From a checkpoint of a small sound classifier: moe top_k, 41.0 epochs.
Rows from expert 2 of block 3, named by matrix and row number. Rows with one number belong to one neuron. Each number is 128 + 32 x the weight over its row's rms, rounded and kept within 0 to 255. All counts start at 0. Numbers have three digits each.
# up: expert up (model.blocks.3.mlp.up, 8x256x256), inputs 86-171
# down: expert down (model.blocks.3.mlp.down, 8x256x256, transposed), outputs 86-171
up.145:142124147123130128113148153128046092152070139137076089098172092086165080117093150152126072061221171129150158124099106144206072159137046099098100123135097077124123081203166140115124095166099175102118167168075146193153148097150077100132071106111139151122143127
up.146:102137116161123204122080158131151158124122134088161102135137130044158116117146141188142135095127163130103110157114134164179149108123085139121052139103175096147110159117140145103144113066204115076138105056133117136131200135116150130182128076118079120118163119
up.147:138124108088104156132144118171124127072138102119139167201111062076109120100160111141191139086186108151109131117105183092197088125127129148145087130130127129157149179147124134111055061153133117167116145127073118136091139042150118139177110159122151116175140130
up.148:085164110100078099162109147151165148072190163085106123139139144130110133132147147158146137157176125154148144183129080174082126123168139149126169103130136041104164203134118111118095097147159143129111184110080110113140093150165136103139084086149108131086113145
up.149:079140099108132138147098109139130247118134124138109123146118148193065172140179099233102114171140117121068177113178136120114190098133099159138144127115193110103060157188107140101125085141106161097198086157128125171170124134101095143161212104095125139128146134
up.150:172050065094133124142121134185088059142098148162141088176124116108094101108168129115121133075113130127126093148117157104125201132103169138136137095157081092189166061161107149113134134136129155134098213094139159072139191126159134137148088157119188102052108119
up.151:086065197113137117099198172158172115086176133123165147170137161125115141123113094120082117129135108110183076093083174088123108073172146103202165067155121076160108146147104081140097102082135132193124178153125090114087177139150143121145059069131091151119137162
up.152:154184095165154130111076158120164136156127155138098119110128139124133188089125143145107123138088073132162125110202137143124130145163132052122114129144195194110111142077098149202183066142165113104146106132078102082234168129078126161110163156118054101130105099
up.153:157083136148119153145088133117128096160121101183111106086214109155108159063112145127158112132165139128130149123207152170127132146129136161036097144090153191141095097146089103149139112133187142126163120182126117131126137123160093142165053103109127127146158099
up.154:218084164137153185087134106155088159139116100145094102155072089126097079101065111081183109127087114126187162162132112157079154112118161173134108137180134136136149106095150142072126157135139112098115129089157106127151218173110139178136143126105177160119152100
up.155:114163173086166067099149155076070091113139152148124149086136113096157190066121150138133134146217130187123124125122138138146129120100114116138173155125163117100165122134095135123117101154140078116129094156163118135102171051079120083082151130163112183101153126
up.156:059120133151097100167142103153111115144139128117117072162142174189172170146146169141104124155165123126120153086118085161161136067106137145129167125100183132126135103110112125121130144142094080145093107100122132144090028161114179157105141098085105090092151118
up.157:186122087091149095108149127109176056150165216136206085155147134134094123139113123133106140110078085158080066125124170158110102157116170115093155085162110172176118127096163085072070152128124065092129088105089144119119080164108135115180102164146139066137170078
up.158:144125195209107134128076112104121110151092132112132121101132174051174106114150129133123094074139221163139069157115095083129123131128149158107102140125097134087109126082086062078106171084103112099093148138167113157202143125114128152145121109055089109137175109
up.159:136148079108147060072146130155189072107109169120137108182111165098122181125116134092107060155121090146169064091100132071133127107120128188102101107149162192100132181119140088117119121114178094111091117040114090131114161151140138190099171154085151098187098127
up.160:085131107142129105189093169130094063095123111118121119180088106132064148140135118127139129113067099157098158126082098089111100123124117139183173218125103109125103152153145143120192122097147142067132058149159137180178112129150135174140129137096168145102124100
up.161:130093084148143165220139212156062229108132159164127152111120166145115138141166141114164129113175148087079152126109089102159138106139136162138129138097061121141087099140159144099034108142126108104172142137129148123129156126148134140128088127136125109143125145
up.162:102122064106136093068141163145140099112116157164139139221121128151147132147113083094114129105111098154118078125132150146163119122128123074148152106114112099160168085028125139134152187170142136099113135128161118107166185133119133163086107118094142145100144087
up.163:126114187129192097107109076106180140112134111119124166123141117104131132122052135152165158120136121094073110132123155142120088079070129102094072158151127150031102182069126129107084123185189113153134100107117057223110177157130156116112037089100133103113130156
up.164:131120043110126122116121113150100094112124195113170076079102126121126140088125131134152131150126102144075112149139092141011102131147176085109161087077190144108120070081138085096134137128154118097144145119137135144154150132130147072168061127086124153149191102
up.165:146109153102106148121087131120104122173130162146089149123159117051133087131133130130149135104146221067147122166138145146137153113119150154092115100120095092121131111109146128089090140075127095083154129172100143178154142114116106081142150084148086141175132150
up.166:162123091150175108091105139140146106088105135122149149150130075118099134131141150098126167173135148152146136050182116184150107115054169126055144096119119107094163157102090097122136149120146113136100140108153084134119071174131157105117135126192171145099080128
up.167:132123170089125144116104179098091160157152156123203128145152118186159104144144144134175099133127103092159103146189150129122127150111140149111150126144113087125104101094119129139118164105067151104119115145144173094090193157091109139077135190176190109154080085
up.168:166085182090084126067137136104168132066117134117153112149170107133129142166164127093126171075104105128052101125131125094146173164088183164085104140121180165172121037144099152049137133122161096123110087141136123113119153175144112105114118159158169115093154110
up.169:125078199061136139186102138172128145133144100149151076092123093176078113079099175124114157100145132149130118156121146118107086152140106147162135188111109101123102086139121128118124135046124089066165196130073101216120136125094121160138150156176152132116072192
up.170:088177090117153090178132103114115125096124054129117129162135115129157083063115108091149138120125091139161111181113129077174118141150141184163160152175107126132162140140161034133097115085131097163119151092098160123135189126131182159154078089169100117170158110
up.171:143103145158182136057127082091133149118165127112149152118088093131144127114127123120177169130113162174120051157123076200096090134132153079188119088156114151091146093120150134129182155182153121146149134181136189059136151106070061137103061157155081141114119158
up.172:112117150116127103103149124103119135164085147099129148061131089115170127123108095139130125132079157092108125139148113099142122181107123134087182163076176100174106141134176123085147159152111122166172144110126187217143228129111103160075160186145149106153114160
up.173:119079232083134076063187103143110141131114206117169144143124092201143111124070129091072094157100100158125107130177138109118129125090124106114122047184182140125068141175153148171118127093131108158136170205160132089068186116136105107115126059176129117084124113
up.174:159144149129156140140127114148140115184132173149069126160127150030142156123069131161078116126128165133144155095108069137159149200159163134115168122109172147065148096147131147082219134188141174161150156134108186122204112152115165087042132126110144133133155126
up.175:097099094139104116163118180214173158090185131173116088134155177058132111076112112075166091109157105090093114190169152092179131188204163128128099119136117148104099114126108131067115133186167123148160104159121178180126082129157104106164161144118158135113062104
up.176:158140127100145118098137105187131141107107132133117187146101103120114154140141188129100106128114122106134039173138088146076129092130066091091139091161107153146138149117076141113191151144165131157137124064151094114098143142115082155142118156132116121117168097
up.177:148110165153143075086163120122107168103139196119163151173086135121112105109075117166150092079117224178076149070109052159144127105073121084140156144198076118145137117143108100159186123157133147095148157140166142155143162148134140115084138102071146115141146105
up.178:157109056117132111073129150127132058141157065077107165118117136114108171127082183078094135131123082130079121139125116091060126102156126035118195120130135106103110108116100131110155117131156076101111135136075139203211171058061088103101097144116154156155158116
up.179:127096190101115146108133132091173100069089228098124120108153105143088102134146110168155149112106121102096087171149209161115116126160141110099158133133116097165103111082142166111170138074178150139105164132090148151135093128116131093165071120108094131183126097
up.180:090125242171116173142094088112145126172102156107105138133154092164085128099112194149089101160116156084116124095236118136208185109166145129122093163075102180083055147144098097148150137132133065149142122124076067100172131130142139156115121153040132146163150162
up.181:155121130092059130123144147111133163144097079095170153138134141133071137136120133119171161160129113130099087150131091081101095138137153164162103076126111128114150097149096166152152125182149105116174112076137166152119152177138107141147096166052119145031197195
up.182:138085211118204119152142146117138078106199146078100113142109137106081131053086115041091160140116086075132123126142130107111162118133082180151137113159172130180152084095153127127154091102104086131134173158151113165019117146114139110140108099148048144104117095
up.183:164105108134158089164143105098066137160112150132117146095102157099073172130053218141094141145109124119120121121198105119125083113166101126175107128135105154117022164163102105115150121161081210195141091110031129112215208121127174153185140146141107143124150100
up.184:189109171191142129112108106098168100185060119212112154142144104131142127130187133133078099117120087117146086108145104150128097137121158110161183103180098067193164111088090122100138160121144145094143148153150125102159129147154138104079150167147089108204115121
up.185:115172165116176090134121123143096136077160076118147132153087151142136134043106117125068176137122127155078135156097120116164143173122131132107174101063183092098150175151144175060173078108148131164103156132122089207150154105125188104148151063116128120132091198
up.186:129153146116128085139225137136094092108103134116137176169096121119163080122089088100190168131078114130169103110136148082099158178111169194140093169142139177151087161143106134110034069092115103140089087151110099106110175109141169089108052114131106112072121117
up.187:117124142132088123091116188128144113132160138131164096152159052122162136135134124147106158127085102119137153189097141133127147146152057109157139105160084074133119118159190171069069093144146108101107105113201130116104151170146214089213084102173165113111146079
up.188:122101180144126127109119135113163113148150053175085145116108174154092186064133092145094157150146087094160126114189142151162061100160142163153099140126127095114098146102136145153146094120172115205100162114103103094131092137171160151141090152098101121149151148
up.189:125123085101073105127173100150120132124150116148162117106101071170065154134164122117135137113197059157110067141132141180151177146121130095170100126091173091145140075097145157119131172090142133058066051058216139162111103102104141145141107100111175113144132141
up.190:167132079155219082089110049130067076127124149139167117128099063149146091061174121078119094130145098119145164079090201155108104168061078121130144156048179204108162105062092092126164160136067174133123148108067141139129111083103172090140111132133158081074163137
up.191:137170152091168115081115151109172132152157183126104151183146139127168119144132155140121150116121108143117170055122102133114147174147122151083120122137124157074162118229112176182206183112147133116135142145082093087112088193111153095075139150100135101151161127
up.192:179097188105142104151167186125161096201073093157092149112111133113139143133165102139199161163120159107146099110137172198182160119206086162096047189116079150096170079108136132098163072150120100120150105165132123113147048199152152100120149174117116117137137132
up.193:094111077118128133182167166109173219164146159101114091118091116120160070146168130095167190091100059170100067171058108125137106102101060105119084165116113107128169142067133131138062121190104177108207109130129148198171186119114140142078090105188046115145103157
up.194:078118119196147123152163159145145165182103122156081073145161080100123145114229137073127166183157159110146179103071171192138185160098091122178162121153170172130136096078112107142248082131126136130149113100147103125079109149129165110087142147157141124135139142
up.195:133146084148182167130197149128107128092126131116105149152120102190117109091145139113074077148140116098109168252104150086136128128197159111173166074140135118148103119141167190100103175134163113163124114142165126089114139061123146163113153121066208107087132129
up.196:187120169163154100153111155122133161125184110161176139095106134107154158137081097109060119103053136104116142153185100139155098149085156122142060108168087063077081156124105158175076141152103120144097141130113131152154182093114151137165147115161104112034087099
up.197:150129096130236168099076103126112113108144060138128167132105125144113125103107121141148050129173140088114184121140117156162146091094116096079095137136155165099107127086127159181065155160133114147101203150131136134052131092018102116122084133119151178128155191
up.198:138113051126184114147134132212135107131202118142117164114076070153110151095084122089126153120116085113115193110161164106165142122117157113083190078121169120114125130124155108129185120074139199191085159170066163140125127112189136128124140153166203149120153159
up.199:117143103123110118104120125140196156124128092107089100097179186132162160088134144080147158193127194126206154078105062114155156119061102151153147150115107107117104107155126116164189179113058111100113118108126136162146160140102133066052083108157114108129155172
up.200:147088082092175131129119096121140093148114230081126109170086127130094106078134120098122082151090123130113161154143189125099103113099134155167123155120085155163140083161093146130065157111084124167105088082112129211117086127138106099154120171140182140175145112
up.201:077119132133133131105100132124123099147057148087156155166158079133126049120097138142092167119080105091076143135170173136156113158128154096165147177112202144127121094145122116163142078175108159103169151150121146143158172172118129111110181150135119165184067139
up.202:102093105098092100094144181152124159109160192103119077090110118094127103156166103185134074123152130111102139189152139068156138163121136109175054105161091084162121077134092138105143195133168107076085063128167165161119144134125092111130138173122173141119174186
up.203:120177083061141079135111106196139086082165158151208098178147103126102136108117108141147107144117070134123060098146092035126147090195151134111111089142176086147114115047126133013125134111155120093125180127099153109092171126167121118149087121108072169086157130
up.204:121146111163148192177109119166193099121104179095075172192115128117112156096119089100132159099173133133135149164126133131130123107121143152088155155159094130122121086065147129142186144138139098141084095086117079091154090143122141152183145099105164126095098117
up.205:131170165162149083117137173120132107155121131101198107152096175113122141182179115093148128159120104121113128060077144161102139100164148156133134108053124145195127158180115119039150136149145137085106124141161109109088222097157103094079178151102145159125129103
up.206:094132149101182109116104173167194059188090134135117147154140177122124101047157089151184094174114062142111056049178180118189119138110122135120071143178142181149109195130126115090138088128088124126117112140108091105150175140109149144065139077123103097155151092
up.207:183169133118165105131106109138129210106095210148099094198099111115121081116165130093128096134129115110149146122125126164096101129052138155173139191117117172092147149157137117114094119090206150133102167130109131152150127124119167122138192126128086200094096054
up.208:084154117067135145125127142032130129176146083151096140184096129120118132025125100136105145152104178125121124123117144096134165132141083115149159087115205088093160121092113077151161067191123168137151073173152148170138137190184156143081122133137198148183134144
up.209:147088086120138135098128088156090144153074196111137149177097111075054111115149110088190122106101112103154124127068195167104153146139091113134166063064153113145155128121207177081061090153138106086103149106149086142070147124055209152141138076096183073185185147
up.210:145092060145145097129093131157106115163099190135051133153082109131115127113109186122111091087195162124129115139169121184182147111180159133051144217121115104135129216129169150114141151161125113153137124158105162142137167094140084147078152115122124156102122115
up.211:122124166116102100112138135151132128117241130128188149117139113129140069134120095126169106154097107110121122184125133126170121084067139121172119163132066140128123255103135144190073122114160103121128136106157150103126088158116167093155133147166131135156103116
up.212:106105145106091148141117111116151135165112068104153143170139128111120197117113118119126193124062171102146114083150088113076130098101142137152176150126128151107111157123083129101137118141148177215164078153099138101196173116134163092103099110138142105140070096
up.213:087162039102181121144129075157102076154179134125077116105178147115144122095138147142123068093132139123124076115086152214076144095138128129088128132118126136132137026138114166135130130131120116114103075161125165152097102099116132081123167090054160175120095138
up.214:090122176134138122144151100056169127134159208115136154193067143155118111164103109111126075115134108153117159097124118124123175129101117111099139105138121129149153128183102105160129142166117130137171097094116094121087101127155121173147113125139152085096122145
up.215:124131148154202165090170056135077144098091149092111131085085165151169077110143115144134109164070170122191099150140118147093097120162101126144065126152120136145107083128054112142159142124106093100078155116077094113209139147082166150144112074148144136141146130
up.216:115129125157144123171104154149161121203168087124067100142076135142178151148132175160107133132097120145192144061137107173138147076179097162126140135173037132146145053171170074126145115098090105144117114183139148137129097188164118123092098114176112134161105125
up.217:152188176149149115081153118144109169123148129103144126136099117134096115097100089122096159140069102178135165050179103104109114118098120120095106165162111177111102152091100096185159112167129115149066089111075114109068060170159186133117163133053141135114144172
up.218:071151068148142133065136141092123082165143152092071133151117203222069133092122108094097116123090134139162077069123112090186137102091118153137119179159121088141086092118172141201163125116116169114142102117079113159079172177118152087150208092180121088135094154
up.219:130099195140160129059145245185099138123127129090133109158100073120109090135157169061153107162154082089177090142064126197168180080123152107113108105141127078161103151177157115127133094119139127144095103132118159133129105126131108169050107070163157167097133130
up.220:142123157106153149075067112157130079127153102209095085099144125108138161135065125110161081115232102127142078095085159136098119098112152073170132111139145092126140136111095075125160103133111136117237070125176152163142186150169102100122108118211145102089104125
down.145:142109052101146088136139109121152152174173135117109099150138112100164091196119151077098170118142161119072149092116147093082169174105173105102105120137090135051095130148156158147152105175181119143138125129118116146178099129135103117121158178142101094142099077
down.146:181076114105139126111073130125113112095075108114131109099132103109114095127088120134168115120119091129150115126108130152113132111126139166163107099092148149125041109144080148107135156066114145131094144109133146076254113106080116109086085138179117163090101214
down.147:158179159152057072108158197147166069120139137152117128141142139163125144151158137150170204160161115159053123044130130115152106151127109167133115099107177117114095148079143122152106135130137120167126140141141156157152164129075107121141119061152072163119148091
down.148:154087133066096121139150128157118123098140133095082125077133170131127139144094137109123158140064118173213093150171109075115139153121125185105108134174111150108153100105136112112165144120068108110120096120141122169155113159091129106148165051100128106127138112
down.149:165118057146109147141141143134095092141200137127123130137101112152111212121136136144108157142135118120038113114150129135142120092164148072127112143128110135096164095094137140112111103142152101113114146076088197087124196163056108133143150185144093090120136185
down.150:124142076115178086101106064124158137081155137070125112135100134101132160143144104151093104149113128102119121160138161160145139111108130096169145144123139105201144098139084140140108149203121116124128128148170096128101138156113164109102150153144178058132108120
down.151:131189159151084132166174137133113176075193094133158123140123138118137147109174123131160069163113063177093125104145105078125072097121005118090158114149142148132174115121094147141084139158124130164098060131093124100221128170135093110140147136177101079108116130
down.152:072128128141117081121112084096088132139118135155127083160112166168122102095129140140130080118081069114083107145117145120105155137170094098132111147150148119068145117161079108146149124145128133182172146108145142122221106118145139172130142060180160110093115116
down.153:087095067093134113168114100120110080144096108104145136089136117096114200128148104091131141082094135160062122151123092146063126114143172104133147130124136138138081143158125162157130063189138114146149194134106117123213121145166135117142134099151187167042141132
down.154:158083137127091133120067093135148109159157166113129066102132158158134125171132144128115208087092149116085072123056158179144184167160139099117122130161105154097057179189151160143112137151103128143131137138120068153097081147115112148115092043084145102141116124
down.155:072120129148103179141128140116139174117097108158156121197118111124128065168136128121147165141070105134106130109159123148137121101083072152124141123105075122110129113111116119130152110079113122155089038099105080132099154129111056106151096136073086142133127167
down.156:141158090085144131141153133099126135133068139158118133105162181148129078109094105150181084155097137110139114167107102173177167142124141157133109109116118178212088136144143144083121099129127084110129170133182097115145113127131168067147163097075207091134107080
down.157:099138082140165117115188106120122146106156138142114106118125141142108213056106096177124162144132128176082123157160098127113075139168096072086115105153161136110045132110139127089144116163125130159105075090057144135122086123183171145114080193183125171153108136
down.158:113127168117143123126133120119177089183127136118098133149122134122147101111125092116150176118061142182184156114069113140127176171096156140110158137125160114054123133136142106131126085142131155147166120082068128066152063129126101144118107187219150132184125133
down.159:123151120153135118121144165129109146098141119100134129119148167118127193121115115121131239119161134105085127157091133137095108117091168137119131131100171148100135112134144100147170120107119140169116135175077085134146201121116116078133143113089052120111127201
down.160:153102075099093128153138174124141168117107124088133090097129108122112152105117122116106124139159177150103150115146159188125082095092110107172130140091172131146083136108101140170091121107101127159133172150122147174108208142147179160126099171032133165129155034
down.161:133109164133130115161172155122134129110150158134171159146100169159147162118158114130128081142130130075065111160114091128119125135096127080110130164126168041170111150123129100181138121149115140155137075085168152135075157153103138144100119129138151133147100076
down.162:189141109119148092144130101113124152097102149101129121114124156123163201093138122140149140132084105156113115094137145107127103170152133135124152143091100132075058150068133155087174119175099134148144007187065099101126134115093115189128133154182175122092128129
down.163:127132167142133090116110137093143160109174156064093092089127132097150093127118143118118124088132135116111164102110081153132111142104084123119125082078133122140140148175135099153129139158126128124144098138139093109100146140141089080175148061239077128156128065
down.164:145125095115178166143116191093143163118186131081132126100146139118096089154112133055168160098107116104114149135181147125162100128133116125141127107089091116111117108075142140073121097116122102159123149100053121146138112087114213108181139117112157096140155084
down.165:115139139129116140132124128145189118139155142126093132139118046137121073083177111131161202128100141118091124038187146109164133133138173158119117140096180157124110130146109158117144114133113132123126107113046095134123095125141152115134159158092062118132092141
down.166:126150090129123053110163083124104095144188165149148167111063147153181155117082198161115142139105090074180136140151146121100154132134113146111145151161143152130130137170157125121148096227160123150127132123132135128222145121176173110151079091104190116131137139
down.167:140130113114179115107177055107103110188137187060171135131105089185119115174160134128103123183161151125134141132128132108106150159182133102113141119123116131136084088116153125098134093132120069174113115115068150111068167134090125123102087148134069161104141149
down.168:066134172133072181136114103130138171074096181132124174140131058116094189082236099131082119102089108102052160156151134141092104127130083115116123109111192143109098138103130127109157156071127121102081112113151108187075076126132155121104146193171087162142112090
down.169:187079208119144112155117154124116145200097140085164137142157069114126111145134117080131150069154110135157135095154138154134101143099171145120129135124062100107114123094167111143156130118150122147122072091205078163093130162203150148113108151147111091092139088
down.170:123104196128133169114117141199159077151123165155069116119115113128086139158116212153110098093101133117178138087119127153112108150179145128102160141162102159114147160093128086161099040144133144105163146144071124149110077111157173151127160057101196126080119127
down.171:084098126082172157106123084138171136158181154145132148114124070122133169134118135152128194167094077145129128148076112130135158140088059112136163146123124121141087136147156085071103134030076112126138098141000136106187133136140122137086104150100124103169153149
down.172:151090196124104136102062140102127051154077125134135133144144139170162139110127141145120095130088142114163081061117091129122098137103142128140068156075146129169097172091156141135147072170158121145126097114204094101110146172118118131134097146147065109136122121
down.173:148201217127164154148085079125080111139108106095142123121101127137118211156133080177102100143135086100089072135210122069139157071218084147127131122132097061111119182123157159215136120113118106124124150154149094125151135119146128160124094111196089113095081165
down.174:192088167110097105158094189130138089064093108047113120160133067123133120114121127068144082124161160123130112169177129121092179142050109149118171122105092108138102082136146128107135107148111104125142169134094156129118069110113135132114108128105185090174183143
down.175:083104146141128124124166134149126157137130141053112116139142096088142095153232204084159219125103089119150150112146080147118142160172124116128108115145161097149151088178103137101146140090151120131121215108124095103066090100123148132151135084113203145158090086
down.176:125144101150123139096127081158163104168135113098126114121114091145143121157130159149118167113062090120046083117194103155085145114195214128138136152093149126151124141139186103161139148073135137143115177134146131147073171116116131088112104171089107168142141123
down.177:126175119152148135147122102119139132190150140099136115101142138145130175203126118114112122131154069155147112103198102106103122178104114093143145177098138108129171150106173111111123131209086126126156114135129164114136060081125147151125105109101068087105126116
down.178:114173086117114063143139059163134078113111150105129129087101101127151150108087157077176112167090074149117106105168117104138106109111128128115111115115100132116051116074155121142149135070211134155118179126110153126159092115112108112156152077084097060150116053
down.179:162121140094134133103114100131143086070163152148150111107124125108108138179180106089133146113118171145124114128227158136100093118064092142124136128055079151098131094105155115127097145106144090085098138123088218125168102139144134163115125099155111135202127040
down.180:119130144117108176111125161121135101133155116142122155102083081157130115173106097145071128157177114173109145088193132144102139129100160122121131127115153123091077139097124158155130051121167106142156255123135125144173091146151111119108120090119120134133116091
down.181:116094077103120125104129094113111106038126123158124124150138124076151133093190149160171091134067144164092102170201160145125159145196089103133155147198082084102124117171121120200108239154172154166107187138192134093141112125138149087103139168127120137142170102
down.182:156188255127092156125138114116128119194144128109129143134150122112139081158147112099172133103061108082146153087198123125152153163102159115092124158130130079187153132118139127089095163174137106150138127133172127158087145126136132112112094072158116102139083183
down.183:117090062097076121163133084099097050156195159121079126129171141147127082089141163163139039111196103096142116095135114160122123083134116098111127123153168093120188115152079146140136148177146118097094131104175177130252173158137145102146115085142174156153146088
down.184:108148127136099144162117111140132151111052122096087158193116158191179109100112143124123106149090183123067154122105142155073094149133148151126138123083156110098116183102158074167164128099097126102121143123068138171137054121144129137086139136137121107158125150
down.185:151113198155152137125104122095087140116145127049118100121127143122187114176116171126108066153161106146240139126133136154119134112143112155136112139153115120094096104172106155099096157178100139117076089140100144116165079113090128153126116090143039109047161095
down.186:097117175091175171123179147080119085106138157184137124131127133126118156148147127191165022119167099084111108107162154132112112128192166150104151170096137130084148132107101144161120118115139162179133092108112141145092172175128134101118134183181111139151162205
down.187:168160128065119157104160102146106158109126093102115131111107077124145251164128154171130093148087083151134146108106089087124146120177125105115095155154139111087102141151131159089153218118142120149129167113109099128086107110102127120130125101128101136079106181
down.188:075182185143161143104092072085126137091137138138115175100109141111151178116161161198186140150102063152140150140075166080057137134144032135143120129171133118109157064115122072141110132092188119125124143124150101131165106144126120133147123091116147112138095100
down.189:164176117106137072158142170132205165146093150115117136105128144080135100080131112078202143118129039078088132082077136119106111161128143094141104137092113172148092115083153096072119151152127131109168114110091125135102116144109100114120171113182202116097138136
down.190:142109059138089085117126168135083137126147161155098124108149188156116077110103167049180051122051142135140162110182142148183137121122189135121117099131146082128111157155130113106122149199098165138169081122194152125245121135139084157147193148131146144098124157
down.191:068094127126115096108174112114172110085104154128112111118112116167119120084161190123197155133197108127089101116142140119117158135180133123133160122117171090137103110092171119162147116113089109141108113172070112124147169147143112103135116142090187129123110107
down.192:088089125122108112107154161101168173133127114125144185174132146140125092060119150151101202093126145154126130171179127151083130126098162103109095125128164098090082109158139155118169135116115134094153166144093085128132195118096113135139156060166129133126167152
down.193:153110138135121118146155175125154179180124161073123111106128160132101108120152123130123039131074139169182120132149136113086139118147162110145147106170169154127113117079104074140132058072169114108112110145151136109043176134093165168108134165111113130095120145
down.194:122091149154094113158113131150097117177114176199112149131114111179163180163131129132110088060059088127117146193113126144135177165133087100113111168106098185118152142138132117134055103156152148105101191122176115161127128153165152163123147168170213165105152108
down.195:129152066106153143111105095123172149168204141059104101124107112144134129143069158133058153145126085087128154067033126159170118144101162118152166134071113183166099132132106126077126136161169136122091231144109160165063115125105109140154158160115199120093161088
down.196:171165163117130170119076058154159158165174124139147113160103172164152136161106166099151118118098165117125151120086112137188115163144143097142115124137142193091106105139098141154104190147137123143131063127155200142157130106086139135125107135158252120100094136
down.197:111079172156097150137115142137117125094153146152145122114129154148147048189108111132147212133112136173104146116115128121153134105158151112126068091116164045064176115110121156172150152191171119112099057092171151104169121122180101183132140106112128166149094118
down.198:144131140077132095110159161131101133126121159113137109083097108126133077196100134088101205125177076150172108153137103135076138138145087098119138141109118164158140086090183174135131139163123158142144107119066168087107145154163124139089135056171095151062112098
down.199:139090113098174057096151118142131179114150128096153104150100081157122153150143140131107106115153096164122116151107124091168147096036148154133131165153115110136074142125094111152120097125126153114112147140170136208192094118145133147091106045179176142130096118
down.200:074141128134172118136143109129178124137105098144141126088065105136136127069103132148146099103144112147186112131018179129098135128107135102152154125160179193137112157177147153079149125161145154129132154122170107127117085137130161123147147254083167152105085105
down.201:125181110100037119133087117105090180154053134091146163066123127138174103194153152107139077148155145127127140153065131124085118093217147107073123129137136077167172149125150151119114133158116085108126198136163111092104182118121137128131141110068076183066124102
down.202:145082045152147131141134116088119239066149172149193149109131095136096088036160156103165134101146108117117110119186132156156150097088065113148118145137128141120142199141131145119124170102140120149115216109117112110121121120190132174110156164107118089149142149
down.203:152157140122122162123130156104090077066169145088133122151165144094089097139097139086158148126124106140134144135195154107136119123144132164128132142158136166124142092108122144140123209077145140116088097161101117094255108139109094133111162144142095132130152234
down.204:132099180163172170125166116139142059163159130141126122126094114121136081116112105188117150073105110147077134105151090113146112123107116086139123131113171146128139161143177131044143049100125088120128074116166099042122083137133101074104127070082129099125142111
down.205:183069062094157121156153173119126173093104131131129110102129104160128127081136080094098147136193209068145124152101137123109147119137159131151132139082143127095195113112113147124125137122145085147099103145097085121101217146122119122116125153195083138102143183
down.206:154178168160121146114121106116115143096115154138148077150133147147150175069126137128148204141209117119109122098125119126092141132137136089152121124129218075062103124132107150164087110083125133116112116112078101166154177135157055096137140099242068172127138149
down.207:126096106157181146155160112119066138055136126114171091118176206084095028112055112121118130089102148127131145160101087149166153112146098125190162139112136073157115112117148149116165120123145166187123107093148134146159081115099120152103057141107132081140106073
down.208:151075192136119068109100141123143136132106118065133165120141109143134177175187136078103050153089122198174130132088112143041132118134116136132125136165081116181140160115159134147156172147152114103094196144156128117159063127093103101154120124149123130104152141
down.209:102196160135076091103084144122140125098134147086141096141154146101118133114146153125103093125179127053090202103132094140176130140140095151158168115145168147109126061107140149135129083132128118184145098112085147115096082124119089108167138129089033127084127160
down.210:113127186161104109147150100148156101130112109105118108138152170091143051159097135131126135129073144129164178127118140135120140140120202141105160150138102093126146166127122159089192116157141135130140200142128192138098088099123126118104144056220190127162119132
down.211:143138150153111155057106123149099143063138197173132124143123097141173087147115136151103071086177094137136161107096068097112100120110154103107091134168164127062137129125138194134137176186094147098119197137126147158074186151086113114184099137195123122136111061
down.212:149107097163083144132109091118125135144150066199122129097085039126126127090149146063110085081120158120216126117116119129104123076172141135195115106158080128108101113186122111151155111135121170116169152113160199162094137155088122145107134099083133160192150094
down.213:153097058122179130190130120118154125185108099106133075081122111127134143129114111156111122125119074143108111145066106122096156105096155118092158075128124069107140128140143150125111080178127135087141150156186117144135015123170165152186155138073143093138098143
down.214:096234149177188137138143061100106094194177139157131113129135142114099092072117087122063122171076130133074163116109082125073130151126157103080125144141073106127152109129150099123103067152123126082128157091218123126108142136078047093125148134067181124122170116
down.215:090130163153099142146106111089167043141165153128105089112148145099134088200125132156105141139080184144138092099139122115147092136105113154103141142088130101152165108129129111108130163123137133132134076164130131127190060127166161118146054090151117159108120144
down.216:109153135117110145134109096135137129086108111120114122118127075171134164093179147124120158112076098118104155102112152148089119133090128144131165110145103112216150143104133149127131117112199125153131192107085119140135044090162101124137190097129172108130092070
down.217:130129193138184172155111071109158073124125148157128184087098168164104166162100152158126098119089150147124160172103098167136124128186158130133098082183162112126153108078117113217152126127113149104104161175148100179115088115125107132143129152081186109083113117
down.218:094098141093088128156102103124169113108156137089145098141086094172144164165144128135071135123206132178128144125073187156101110107094118092127133137115115147180154111154112139168171143148085099148120012116181146117118081058169099138088129148133167077136161125
down.219:135142094122118198105120090109058121076090114152119098091126095149127139182104162137110098113065096107136152118157115121151192119146081117127111134092075124110150127106137184110144146124122080156126208125148128143169103139105142121147156120222081144059129156
down.220:197122122119109130118138072128143151197116138110146126129095148140110129064104162089150129140038143133025151117138173119134123115103163130133113155141082144142106179120107136115135110093140108138111084164070132128132131143139090118123139137075155167175111162